config.toml
horizontal_flip = false
translate = 0.06
encoder_drop_path = 0.1
fusion_encoder_norm = "rmsnorm"
fusion_encoder_mlp_ratio = 4
fusion_encoder_fused_qkv = false
fusion_encoder_connector = "mlp"
one_sided = false
adamw_lr_other_params = 0.0028
Rows from block 7 of the fusion encoder of a small model that answers yes/no questions on an image's attributes, named by matrix and row number. Rows with one number belong to one neuron. Each number is 128 + 32 x the weight over its row's rms, rounded and kept within 0 to 255. All counts start at 0. Numbers have three digits each.
After each neuron's rows are labels from the 100 texts, of 14976, where the neuron reaches its highest value: "fires on" is the input token at the peak. Only what is clearly more common there than usual is listed. The data: histories of elementary cellular automata, time running down. In brackets: how many of the 100, against the usual share in percent.
# fc1: MLP up (fusion_encoder.blocks.7.mlp.fc1.weight, 768x192), inputs 0-63
# fc2: MLP down (fusion_encoder.blocks.7.mlp.fc2.weight, 192x768, transposed), outputs 0-63

fc1.132:180109149132072132153113124100116196091152129171106124096184144140131153089155078162128163131137199066130111086116122134108110090141131173102144133107132109092086131166115125083139104053125094
fc2.132:121171119148185135118115091136194125161149155120160126135122149149111146150154108144204128102115127175110105111142130133098151115078084149169161187075141181148077117166120065102124203109143115
fires on: "large cells" (63 vs 8.1); "101 turns on" (23 vs 9.8)

fc1.738:092182103185077128135083125096078131133115097162078130123158134137106114138122155094160142110095177091179109113098091122133164116058148079075127154095164188078122135123200117136114097126102153
fc2.738:126091091094108094162157124120124119135128157128147167137120051114158114131118179171190122169104129107144113129159143163088107105185063112161073114153055178160142142080128074108179136144122143
fires on: "101 turns on" (89 vs 9.8)

fc1.152:120114109142210096110136161115109101187163110128090143152082141187166103141125111092141107140107198133177131131124126115145168167140156120107061061133111169176135153134181127157200141103125115
fc2.152:163178155083108134131117201144130119121120100130168157147196156150061067134172119134149124117109108148080116109117141140141170157101103159142082110111155131169161128140069104088125154192106187
fires on: "100 turns on" (79 vs 10.1)

fc1.366:161150114137137137108154072103105127126179053101132133070129152119128099129191159133109158129157165126132102126087094135121112162059103114084134078118154149088090128105151094037148111090129057
fc2.366:093150145116121118134118079164110104142157171136116178115149077125087076166144107135158146139167141182113104086167124174162181057140102171171061145145087106151180216149105112151110100128136131
fires on: "010 turns on" (45 vs 10); "100 turns on" (28 vs 10.1)

fc1.212:145203132092124144136126172191169130084103122099165124099120116109140119130120114112125117100137094201143149162153115090102145061099189092154120086168130130070106170060084108140111159141170084
fc2.212:132096170078149178084085122130128163099142067209186128160108185117117099156149130149123180112161127160145147153125152101135150143099112097113150096179141107144112073081080095104133126165177164
fires on: "001 turns on" (37 vs 10.1); "110 turns on" (31 vs 9.8)

fc1.648:106111122139132141111084104124150118086144037121128134134104163146170130144121162134100159130156133120108165152157221184143100162104129163109109123158105157106119155168105122096087119171125130
fc2.648:134098106083164198097198141124150159176115129175108121127151123117150132139127154107099157139135108167070086126084108119130168151122132140147118107119093158119152160062171121113080187124136159
fires on: "dense start" (68 vs 6.3)

fc1.455:177162151151119151140130115170156120158191101206131059176140126167179123127122141079184085144111143125114094143120144217100127067197132106150144145072122132133171157142164103177063089092142144
fc2.455:060146088110151125166106158127151136152083109098095136162152134123056089116147160091131155100122158136131163098098118110139191122099174170140106129151200110112083133176145130141145165134110123
fires on: "001 turns on" (100 vs 10.1)

fc1.680:157113139111091091134106140146096177143034110107147120160161103055147137055137161129121180094093147113133091107096115119136124084132147183146129115168203162119163089153146126119148068111103123
fc2.680:109072106079057182134152111079159115133196127128099113122164127118101138119128152165140121133220155096148181093165159134113124131163154120121197140111078122133130134068177097155151083123144152
fires on: "100 turns on" (33 vs 10.1); "001 turns on" (32 vs 10.1); "110 turns on" (24 vs 9.8)

fc1.667:176192197092185091121127092168109107075121123155149109180193152125184115143114160092093099135117123127148136145120132101107136129129124113066140094135104059129124081150191138123156081185185142
fc2.667:114123130167135160170139145160122087098129139115124115135125167105126157109101107136117142129076125152092143118099135115117148087113072094205152107115072165091094136194120126174225129146127119
fires on: "010 turns on" (32 vs 10); "large cells" (26 vs 8.1)

fc1.343:129101070146137135177069124141127131069141161155109185107180103156138143172182130100133122134121161113135178044129095124031065136189080146104122133125104160134146126114105155202134112113117116
fc2.343:144088095136119103171144147117109090144129146119126142105129165094126068123148199118141115142129136125155175097126130119094083139096110137139175128120101107192117092151118121157136082146139138
fires on: "sparse start" (100 vs 6)

fc1.608:100098102079101119110058169105092101120062097080133112138109147105144124131113130123091152173168117103137155109073147136153175135120136167151175080099090128111182169101092119090093095166162125
fc2.608:082129158150107160102157181100135162125151105162138133128102131154155139095079148183125113074078089159143087149092064115140181111189115141116147161120174141163122148102109171131122126075096133
fires on: "110 turns on" (51 vs 9.8); "011 turns on" (46 vs 10.1)

fc1.17:103116180157142110073181137180141130174116093112093103135122114116115071136121109223080150156104107088123084169064102133111153151116118085091109098093166130161090096133143128132151120108083118
fc2.17:080127118126122129146128057135122113125163164109139117113143127126111106134084110102081120055139140131168140137100134137172089099096132141123119153126164126092109082113107152126153135128053107
fires on: "001 turns on" (41 vs 10.1); "100 turns on" (35 vs 10.1)

fc1.439:145140131140066196128115146057104116154080126162148129144131106086134106136158123124187083123111086123145092175091122127128104156095100113167153105127115117142170132116125121147161129106161098
fc2.439:157119155154110123179162149105104097154114070176124158167107139050086099170116154155147125150115108104143124093161167096125123107126070085130118092120167126189143078118166083121112161139148107
fires on: "101 turns on" (63 vs 9.8); "010 turns on" (37 vs 10)

fc1.559:137138130209105134132143112178128165110199168140125082162129117122166138156182134136127092152060100144078079140117199129147130158155079124105192124139167102096155135119159135146094165177095161
fc2.559:160209133108169098111122088112121087157147092113141154167124119125138134095153137153111095131092158095128130086131069138086128113216086148156114127115116139157099099120131151152148111130124127
fires on: "010 turns on" (96 vs 10)

fc1.707:111118182084115080083094135116170170139076096149156152145179129134095146111093220165095162175129113115155168102129055108161155143159136116077192147085150141085146167104169122196106112111095111
fc2.707:092074075129151187153172110172095138149172111157164131146103116123184109183127126150143104178117170087102198143103106200133049139088126094126135087092093171136139148131084111136136120125125120
fires on: "101 turns on" (28 vs 9.8); "110 turns on" (27 vs 9.8); "011 turns on" (27 vs 10.1); "large cells" (18 vs 8.1)

fc1.296:105133161097177135147139108126165135092092135151129150115137165067187061093148171122079148160160141087122142129119113151125169138093122114118138148077097164090129032179106126146160124100156087
fc2.296:120141163117153208148120131147152153104102087089214152117120132080116121143108167161143112152104176093113137171090126111139146069122076128141105080144120159157159136124128064148099083127133136
fires on: "110 turns on" (50 vs 9.8); "011 turns on" (49 vs 10.1)

fc1.537:070105124164198124114165155161135162119112131085118189081092148137125114137106136107129106085132121074105149140119101153115104104129121147139086136111156100073133143140062162109158174120172133
fc2.537:138101153087136119176173064066100078118159140094115144089092134143103149106117127110106168151101142202111192190101094083095135117102098126056134089192162138136143133099188134139125178090131062
fires on: "110 turns on" (53 vs 9.8); "011 turns on" (47 vs 10.1)

fc1.661:177069094116074074135120108083072137124148114128131068163127177160201108172142127126146104096088115164102136122136054152098115158074126171131147117092131099102169161191076098148121127132061122
fc2.661:156126151127091189145111098087151113123175124116139114112075102156078137123144102172157169118132125079202130118158111118137129081110139173174099157105118143122131130134121163096167174174070076
fires on: "011 turns on" (58 vs 10.1); "101 turns on" (25 vs 9.8)

fc1.23:071097176083149120090125103205142158086121137203100199174072086106066116104188117118119132129131170142138119113104069159107117159135181160136114162097098101090125076101169076181178105140145121
fc2.23:159137129150133180041125154146087142149163165160133146171123101120134155141096169125115207123146172123147195104084140113175116141143124134118140167101110120144152197135141134154123111104107089
fires on: "100 turns on" (61 vs 10.1); "001 turns on" (39 vs 10.1)

fc1.517:121129082166142154127148167166118131114133098128130116142176171158155090079115063127154148158111106135134096114099103147140067111080191116136124123143177137137085159096089145163147168111106154
fc2.517:089119082138118121096116150105127122110101095154132093109158105145162067115124076126133193115169065110151053108151143158132086153112131129122147137124169134175080114155122092102135199153102154
fires on: "dense start" (100 vs 6.3)

fc1.0:147119160135134136134069136199060127138125159097143109202114136090144125177151112108208151143157086117094141165101154103150123089148088123161137154143097113154160167137117158155061186157075061
fc2.0:174135129124184036141152117113077146123138159089091185093104132075134153130133150102223111114074120099111140088115118154127127088115072147129122114125161143172124146138147137123145109084103152
fires on: "111 turns on" (100 vs 9.9)

fc1.185:117141108172080119133143098131150126181153085179150204148138096129127130126175106128132154103165098131120132087142097153159111094167112113109162129133117187120166141149116146064159143130144084
fc2.185:160134064135133172115110077151112152162087177111124138109076198105080037174155161126142152096145121176172110161114181115089106190104130099056068065128159116144161087129079128130149086175118120
fires on: "101 turns on" (100 vs 9.8)

fc1.733:131081113079131118136116166133095146144091078106158123063162183088128106141111171143079043134175083160124092079150086133103106052135134136125139112131152201200185143157143169138159132148141147
fc2.733:189152166135106139114161167171159095144087059186092127142114177176155158133138138093114131081121150146130096178165121146107084181109124194115104122095103152138151178139145149119136095120160135
fires on: "011 turns on" (73 vs 10.1); "110 turns on" (21 vs 9.8)

fc1.2:103112097160077092102175144111132165099179106133133136119152088140146135110109141113160137093134181107097121113095102105175148165112125138130151129180122126069166062106114166188087133143185165
fc2.2:174173121156113135133049065115137142188132074073122123111155159191072121122170099135135145137139147152112130142153196109113136126128116146120125120100147105068168101114119097153151089131111097
fires on: "010 turns on" (46 vs 10); "101 turns on" (45 vs 9.8)

fc1.443:142169170130131094138108096098076132151151147119144120106135159174164080173127152131169150115093148115082096134050155192101120113103121080112103102127158157054144117156114126086126104109138143
fc2.443:164190117099141069104076147124094143139095154080126142112103130176096084123074121093129117051092131150126116138074161117102150145099180153166124151105137170138151143098066129142131120148099105
fires on: "001 turns on" (59 vs 10.1); "100 turns on" (40 vs 10.1)

fc1.314:164158123074161082112145088159180178109128154114119100139153134089202027097111162132143111089145113091134124093204115176126151159146123135110056080123129034121105143062152206175074153056193108
fc2.314:158122149135074121083171151118109096129137085161162126138094140146154128126094119168065081165141108193178106094136099090081128127116091104080164073116110142090093120158088042115139089088124100
fires on: "111 turns on" (58 vs 9.9); "110 turns on" (22 vs 9.8)

fc1.426:134156117156128124148099105087216205174134071114117126123139077145129150113117100108110126121076136138120100107118155095138131160051121126158117069140123137144157096119121118109169195069146155
fc2.426:143152111092138116112125068128115089151149154161173128115091157170106057092174078160141100074147113100128100108144154144159176097095151164150138196172129111101120072178137155171082076109086155
fires on: "dense start" (88 vs 6.3)

fc1.616:160112162120126135165079109142182184124113075112150165162110172161111183104147116136112158108149111116122100156065114086151139200131111112160136102179154121081113079094107138193101179193125087
fc2.616:178147166103129114063141061124143141169158108110113149098115139117182138129154158075131132129151171124155130146083174118125139103088138153116131142189101164173135162096118149109088103148144155
fires on: "110 turns on" (45 vs 9.8); "011 turns on" (37 vs 10.1)

fc1.650:171154158118109127133149205100129113179144168140116156154048127138184127068117094175143119148121116114092156149089128123104092108153173103137044093186115177123170126093106121145101156085183096
fc2.650:100077090125120135134127075137126120128141096100109107099102087101159132147166155124128119108112120135154219084147150105101153124110106143110153127072189071136140174143164103137112155120095133
fires on: "110 turns on" (44 vs 9.8); "001 turns on" (27 vs 10.1); "011 turns on" (25 vs 10.1)

fc1.504:108173136164102135122130135071061129089096120082146128102114134121128084176104111124171117144073067107142179184055127116129124193095203105146103062109139138134132078132134124129144167132138044
fc2.504:126125093088140170108153097168133123141138132104121113123105113106100150115123088111100172073122125146188171139131140160178132121175176125143121107092091100142141165154121193110155125148148174
fires on: "110 turns on" (31 vs 9.8); "011 turns on" (31 vs 10.1)

fc1.382:130142076146113191126129178192122104099164146142149131131134128146144079138109094092117217182125110170158065067084123135081052100115170092122106153126166129159145111110115186119121130117144161
fc2.382:124155102160142157160098179157171111160185163155123081133169134153113046125139165133109181153159133108117118125097102123134072164070144123135141145087102180163129119131131090137138111152114158
fires on: "dense start" (100 vs 6.3)

fc1.330:166147087143183052132125140132143125106129191100122134108162091190094147156161121121107167087101135140049106130144138158179050117158155140118151056095140081093130096208138118144148153074118100
fc2.330:193094157180146158161074191091137182122120109115131177199162170165091097110126153120134120164105114052131190065122105185115145139130160136106184075169189066152161135143132106079165117108123075
fires on: "010 turns on" (100 vs 10)

fc1.527:097153089103119158135134118137102124196106140065083131119085170117089135055107149103136153124158140083164160168132151163165156163138111172078054071131104102170159154108099106130148127100080190
fc2.527:187099145161172073144089118120121183134146094109107108073122160097137142119179112134180098127140124186152122113104108158150146066128117147201159131107102175077140147132138131085145049100118131
fires on: "110 turns on" (90 vs 9.8)

fc1.181:145111126108133109070092084139120110095167178196123136136159206057155100115171079146178132129101103131172171132132150083119077066133132138046095114151073121099123113149000146101162115060148219
fc2.181:084107162124193122134101196123172164112129164209227091121112134105189092128184170133109145112111109099145111109141115104140121198128116165146105176128140117135100076125163113147115106135162175
fires on: "101 turns on" (49 vs 9.8)

fc1.449:075144137127130107155115089105088091065111113113148116161097144108106099175109105131121150127133103060143155192137141126112088128133131081127106153147126125096120105138100173153139184134151094
fc2.449:180144125161131123128116148140154147114066108107110051073111153143070120092117148121104106137175111114040092127132136133107122141128140135146168121143068123061176155133106112104107093158104119
fires on: "011 turns on" (60 vs 10.1)

fc1.276:178171074146157150171112116130204172149112134131190060066106150121108152131141160133174126148165110142144133097134142134140177137136093093145149106106183149137120115099152165101145123117103151
fc2.276:077112090184151145124146138128119098074148147124119138170137096165091119105127121140181135155119116114149156148231097189148152136138124077115077152158160104099147135129163148119161066079161092
fires on: "111 turns on" (99 vs 9.9)

fc1.637:150062110118124137135155098151145149163145066163085157075040140172155107128146060174136064148152081179157119136172154146109096168154118133113220185165129113129138130118179105124207094163153127
fc2.637:134159142042102100176163168145144075101117161109109126139154119102159153110180109150188075160155167119133134164099139120132126142228102115128108140077143121099117139144138169108083116046074127
fires on: "010 turns on" (81 vs 10)

fc1.147:190127145130111116085111127130088139159072147080135161055150172135094112153086168169092170102185136106118133049155134071128116155129103174113113123095068120145153128127167114141133188067109181
fc2.147:126110148107120137181167111162142151146136108197093112145095167076155159136121109146142106124109134121156145146188082073140097146185067155164126107069170127139061121153140105112162124114140119
fires on: "010 turns on" (48 vs 10); "101 turns on" (23 vs 9.8)

fc1.153:056105119097120105095178102135133132098086106097130072137118099191125095162119099119120164158111127101135066134111083154097111172093093055107080137071122162107195179122066190154135121165101117
fc2.153:163112108137131088132125080111124137172127087163113103101139164101138167170109164139150166104176113115152142203115189155153136102121115094139099176135126084105141191048117128118061121130106113
fires on: "011 turns on" (68 vs 10.1); "110 turns on" (26 vs 9.8)

fc1.510:092105095132162107096146161135116096159105142123152147064106132131150129091103116106112162183125174125135192113142148123157186189112143119140140097130079143146135136169130124134103146058107149
fc2.510:185173148182078175162114133139123150127170139127130160164157076080173137107166114155180153159110110144097146122100111202109098143139119161128096142048144160090124137148092123156148131145138108
fires on: "110 turns on" (64 vs 9.8)

fc1.107:122129009148126152079101118089078133128138079120087141194125091096131116129101091170107143051183144122145137114148037140108145158131102133129123113123141117143104167148129112116113172171111179
fc2.107:165182102137128151118124234151130100147090111087125143051092155121136053107112083116151121106136061113161190122090152088147073156100150144132145103142172142164118120171120120110162069118193118
fires on: "011 turns on" (48 vs 10.1); "110 turns on" (36 vs 9.8)

fc1.625:060185124161135104065106095103110165130106118186104068126146099148131160157141167166104108162100147141120138129142079087083195143078159122085163109109137086106110125154180199166116165102134105
fc2.625:115154121112085127127106146125152075107121123080140174124170154134120068111120145114080134116159145047138093134093089172127117179056143123200115137136105112146174167114080120135150143145192092
fires on: "101 turns on" (91 vs 9.8)

fc1.434:136168187113138164153063129116084192118167123166155106140133124140115157093139115094127115111161195085149150168135096096106144149158136137090122074135159180112189129142170133116142092088087124
fc2.434:147118150184127168146141155130127104145129062091076127120105082162141121168122095118097120117117078142172114164112137102115114148095103146019117099121115126149131212099125043113134121190122153
fires on: "110 turns on" (70 vs 9.8); "011 turns on" (30 vs 10.1)

fc1.29:128157106142154139133140255113135145131148146130110117135113106106159082128113094157137180134086143080124084139169146220088084066175089121095078138173133156148073129133135129110098128132192121
fc2.29:085108079152110137133160083108084129120090072158122161122119083168168092098074149122096122092158131155120105103076095121085141168034140104106099100154159118119128164074069076109171144130096139
fires on: "dense start" (100 vs 6.3)

fc1.465:108140109144110099135080119163096166112131062159121099170142097102120114131118134144131150088186146126124130131195115092126092124132160113137087214158166123105188074176163080137123123121161152
fc2.465:044110144151124106078141136109134071179099126133134158108116120130163110127122074082129112152141138153080160210192113158092119134132102146148076150067168139160114183050080130131122089183067133
fires on: "001 turns on" (53 vs 10.1); "large cells" (39 vs 8.1)

fc1.88:098114209121133111090143100190130153111049146074116057189197119081169121186171137155140129161168141072060151149134115118143094159147128178157131099129117061138134106150113116116101136203103086
fc2.88:118087126205152175128176124132109117090151141131134126097113089064105121130102152156132117157146129152189116166139114072092190073109119125119050100086093106159144139083129109180161124140146137
fires on: "010 turns on" (60 vs 10)

fc1.56:107095117078108121128070180110156156150107157167106089148116086132168178106148130125093141144131141074137121103158048124098164122092164104140167120091179144155154163115131119123068146106079120
fc2.56:123140198161133093135138116126133165166075129090148128091154140149086141168118120124140071126118156136091182121103229163123144154157169118100140164128154127132126159085143088142141109080089132
fires on: "001 turns on" (75 vs 10.1); "100 turns on" (25 vs 10.1)

fc1.469:122112142183105133116154184079140118134084158134133201091155110102166084082138105145200131178189051178158135162195139141119065123159126174151152136173167106126095160163099098126126153142102085
fc2.469:096122096185135164136104144095120110093089096145122130163209124138164133110122122117104092112133142173072157117103122169133201129118197129155137154162184136133096102128149081079144104126081168
fires on: "010 turns on" (72 vs 10); "111 turns on" (23 vs 9.9)

fc1.238:193119152125122145137160149162152159131194127128131150103094129171106091169129164150086169120098101066182110122150179132140135146147149108170072109072165134191142170118110132194084099091138151
fc2.238:165141138176101214115104123184125120150140121138129093139108173129067075134163192134115109072157155093119156135115146103135079058122083120163139120157109081122120100094097114173156185130099147
fires on: "110 turns on" (51 vs 9.8); "001 turns on" (26 vs 10.1)

fc1.307:095144113142142070110076122124145081208116173085117046172165085121144162147092130117128124142077122143112156161123138161046157102092056144130132130156086164154116152147121079104106138134098090
fc2.307:069182112152148123115134152118145140111117152116062157163181104129182174104143161114099104101100128158129149132164125143093039177196093125212157148086123132148092121094157194132118207135110139
fires on: "000 turns on" (42 vs 9.9); "111 turns on" (21 vs 9.9)

fc1.708:142108141149168096200125177153145113156142132177144134147111139122175077134169117119064113123089103099104102062113094144143115118135090090178115152122150152114115056096080136202100068146156134
fc2.708:127094128170146097225123093109113145148115155112127098063155122124138201114158160124160162111079111142142117134133102105074114141154141153090093098119090150184137098104092127162185060171084116
fires on: "sparse start" (100 vs 6)

fc1.64:174083081116091081164136058145089078086129147143140164084100169128147136111166064102125128129109159138173149108114086095141128084191089191060128146125114117176142149168193133155207151113107125
fc2.64:136152110137122166108124156183188150145147170160121145112083126126136165077052098118165080103127153126152195113197094176138117095146114164152134130088165161111116111113167117183109146134170136
fires on: "001 turns on" (35 vs 10.1); "110 turns on" (25 vs 9.8); "100 turns on" (25 vs 10.1)

fc1.358:067113140137110170143117115135181145133130089087157176113124154165139098129095149172166149134144220096144148194151156131097099116098125053168087038105150143149093154140127136091065088128141101
fc2.358:203119130148087163123160195142111113164119122151131145156144095147113117153148131114090130115150119109097136115109088145164131151143106099112110255105073145107177105109134094084120148079095093
fires on: "110 turns on" (72 vs 9.8)

fc1.277:079106191095105127106148162131110119156105124097145120087150143171084117092145120112119131127175130118186109174145096130107151123144069172173167142140121094098131131135106150133089179153132101
fc2.277:127124129117125116113142149165153176146112161109111071127115154167128168129118153159106093204111149150103154137046131113147164164123127130170094141101173151115157100149133142117170207108139127
fires on: "001 turns on" (59 vs 10.1); "000 turns on" (33 vs 9.9)

fc1.199:112159044147108139128114161210132120176157106141143086121112145173145068117105161124186174145093106126175125074097146132106063097087156129118110154175164124159103129112121128082099150089148169
fc2.199:136153121151119149126071136127113112159178162125099133153122110086130033164107111112120142110159117137109126129123152099164140155088118108123075107134151154134149121126108104162130111083110167
fires on: "dense start" (100 vs 6.3)

fc1.364:138165165128065140130151126150113103174155158167096069170145072097139131123106139149114131076137127106174135147133129132126131129195155135139123152154198153160147189116062095137159121211138163
fc2.364:107056111153090108089154131079130116179171171084090173116135141107147121113087110112102130198112078092128141172135161074147132098129151152166101079074080132103145163140163195137121113099118135
fires on: "001 turns on" (59 vs 10.1); "110 turns on" (24 vs 9.8)

fc1.4:095121098089129058098165122104133141144166085114175181162126134116085121098105109125094132091172119122119110104120184098095068097118150106157115104157109185108131165157134200161120106092077106
fc2.4:126128131153105141128120078140142188088141127116123092101100088110158110139117152124144078161054134125113148201153102129109126136220143102107152157163125145136131104123091146118073231170180114
fires on: "100 turns on" (70 vs 10.1); "001 turns on" (21 vs 10.1)

fc1.24:109201156106130085124107173165091134089100108097153134101122071127076077139118140109110132153163080119071135100088134032074120111080160132126145134109110130111178150110116172122136143165104114
fc2.24:081115091094116151072095146110080204137119140181126158152069191154096174131121139094104156085093138107141154126081082163105111144111101148134117135129084190129147091088164042122130103102117173
fires on: "111 turns on" (80 vs 9.9)

fc1.485:078174148164109144153137052126143152166163127140158073132128116139077083094092113122181087086090147122161170038119143166163119101112138069152123120086161090075171123092148107079083111152096082
fc2.485:094177145156146119131138094153156127099095121123053142174159076116124151121072124100142156191152137113074077129181119131109161158210071093088152076068117102104062134161132130128141079096108093
fires on: "111 turns on" (43 vs 9.9); "110 turns on" (39 vs 9.8)

fc1.437:151124086107130143179122159097134128141146149181148123113120102162188121163167179136150197093140133125110124115152091138116073086149168174098080114137102186141144164083069120171117110155110115
fc2.437:098099081179144111158185051155090092102126197163111152125097097122116140130142129134117146213144104055167163143165123133075095150139115103111159110143106083164109103093164120122107138098156144
fires on: "sparse start" (100 vs 6)

fc1.693:041105105171147101114163143118163117223065138111062119112086098177116078095152133119156130146119173154098125098079155091108168108132131117108084083147130099166124144180128131185149099144146125
fc2.693:149148138161103109189139102148148152111117116094154115162146095140130161098065138150187077132152105127106138178072150123082100145081171141070100077043096156092111099121135099192133113159098139
fires on: "100 turns on" (87 vs 10.1)

fc1.615:145153108110143122102238084156170123077108056175161108137167109117168104152145105095112174093140164092094157075114101147179147061118118157108126106123187095173138143115086124085160116134113122
fc2.615:108113104073132097147161077125101123138137118137096150114136077063080125135172095124176091143175101114144095132106139086133111079141136205069104229153167128109114188152188161161097081075112157
fires on: "111 turns on" (100 vs 9.9)

fc1.128:089126126127114118079110107120118145136171085165125062190127142131094206070073079156120074100152070181133158172139144074143173123167091117115153111095140150196170143108119089169189099126126194
fc2.128:152047115147148132098175207112132147105109158087105124125063123159092099141149075132051169099090121140161162111118132099134164111137125116106091118156101134149094160128175192107129122104129122
fires on: "110 turns on" (52 vs 9.8); "100 turns on" (21 vs 10.1)

fc1.534:145120086040045132168103151123127114133122054130118140159183109121102164131125125177136136142093138157092123129159119099127105131077142121085108138137151137075069160119133133131090118068106141
fc2.534:145129086147149138121152107138161135118118105157073075073139158125074106143116100150108155119074121173152092086147085089177170119135140142055135160119072173160073158161136132087122115095134109
fires on: "large cells" (33 vs 8.1); "011 turns on" (31 vs 10.1)

fc1.731:153100098139136140158120102137123137157099155102082081105120115189107113064160103103158154094155088125157150103102120126162083146084116144128126151147151108161122131084123121095117166168108110
fc2.731:048143169167166130124109128120147111158162149066115138128150130116151204070109147140105146117146075098161106174143137179124204154116089126114123070115116146138179108169147129106164040146092162
fires on: "000 turns on" (98 vs 9.9)

fc1.340:122144153164118149128153103122146114184063088099097109139151085132213054073143164127106123093120142116151132133129137146122138095148182080080137154181151140111173164131070120132144100102066113
fc2.340:130123101067110094158080135119074115112107170145125155118149119143097152100094123099117078161120153109097145168106090123141036093143118137142098157042146082153126115148143124149126173078128078
fires on: "110 turns on" (64 vs 9.8); "111 turns on" (36 vs 9.9)

fc1.156:136115112116144181127110153080112141184125084143075096111113122117125202149122123115073107051163119137076075149096106052162171101034165115118165179167093124070158105069118127145099188083118132
fc2.156:151092154121072130130125204152106150106164105133138109110131142175077092080154144131129145116151171091133132105138148068161120094090154111160140099180136146155143161101050121128119117114124142
fires on: "100 turns on" (44 vs 10.1); "001 turns on" (26 vs 10.1)

fc1.501:160168188124088132127126180037134137118143103122132142140092121132129126123104084182122127071118139151153109090154099127101123185179148132121136123139130148125159143194171152133097128092146146
fc2.501:156086169084106155096082180127095137161124147060148143114151141146110151097061121119190158092144138128110127140064204140149173110138135099193183069106127149162152175137121133149152093131080141
fires on: "001 turns on" (48 vs 10.1); "100 turns on" (29 vs 10.1)

fc1.402:130156190134083098113133139081128091114096132136066125149183131120159157132099099150132154042157163099139079161084156176126093125154139123090130064132125133115180112140135115131104167099117103
fc2.402:155089148108119074093157068138127117141088162092130121111157164180103090144130159145099153141120136151153103146101141151102216151107159111172157164151126158090134159149174162178095139112122138
fires on: "001 turns on" (50 vs 10.1); "100 turns on" (42 vs 10.1)

fc1.355:124142031130092122124144168058112125121119122176154124177127133148116119183181134147079105144097109056134114137128131118178076173128112122116111125112093200190139130099101174087142170184157147
fc2.355:114112118174183126121155147201128104125123134086183135145193185136143179156098125100090164151184104133173147132135109130113111146102104130083090089118128193117101139156087125119176148152085128
fires on: "101 turns on" (100 vs 9.8)

fc1.572:157122150133063093074207135088116079130151136107156117137079107143169138165109172156081108128103111087092090109120083165083173086109078093139101106171035125133133074153155153140192166105090142
fc2.572:138132138122152154064126130139143133125163102103132112155122152110092120128067151143060138168104141166094092171120086138146161145086126095132138082109080186145122100180106119180175184184113069
fires on: "101 turns on" (61 vs 9.8); "011 turns on" (31 vs 10.1)

fc1.464:143118108141184097185101163084139169115151151195069085128196113140124148114164169151123125110077080136147127117117104117102077136101089147094182113155106109109121118116122183175165131093119119
fc2.464:094097120114115119167119196139145131104129151146177122133146160126199102141159178105126130128103134153132180064194094159116094094112115116122110121114150063165112105135131138151103102092136159
fires on: "sparse start" (100 vs 6)

fc1.548:146123069146128114197124110172134152106161125158111116109108133179132104207158164121077172118146109173095137100114107133051113153109145117114104131120107105153126148077072140141051097176173152
fc2.548:105080102102167186117128144171135122110169084164116165129139109140147171164176206128079158123109120075190143086049152130112093128138137121111176120136140169193129118087132087167128113140149122
fires on: "sparse start" (100 vs 6)

fc1.242:119135151135074126092144104079173120049113107162138073098150161103215138122093126154117129098165199130132167112187162124172103179133137128140147152136121126083141083151089129179120110083146134
fc2.242:122184090155139144143125095086194095125147145167115136127151112141095136093164138144113120152099133095115123150155131138167116191139163114102073159085145136140175135130100191174150067094136126
fires on: "111 turns on" (74 vs 9.9)

fc1.283:120088117115103108158123147122095144112149080086118148139160157073158101097106122140154071146127114123157102164156187120137155083116165135116120199143154189145115149121127131120123076171076067
fc2.283:201124118179176185137127111134209156169121082097126102121110111146141193143149137131091190169095157096110139111130140079120135091142120180160120132134127134108147195129120078127181152139140115
fires on: "111 turns on" (64 vs 9.9); "011 turns on" (21 vs 10.1)

fc1.168:190132116129132131144115106134167161104036119187126120152094111154148162175080078093116138118129120060139167164154139096121047071083173119111121174130144105153105118183108138130167143099104097
fc2.168:164147121100127198136171138134112138125173078107104084112093185144103117124134120188103154062174079144147076135090098084168147115098148138103164080166082140081123101114126158111162145069121134
fires on: "111 turns on" (91 vs 9.9)

fc1.669:128153130113134112097164150156169152124148126083110191137121123156140125146160147104111147162097151124145076121061119145145188170105144189166125133175148124143102106139099110098124092133135100
fc2.669:103174108105090118103091080098097109144180132068104150107111112098148154081135105158118090122174091139141108049181163131132156158137112122096154084133134106156158151187143170112094112128103132
fires on: "111 turns on" (100 vs 9.9)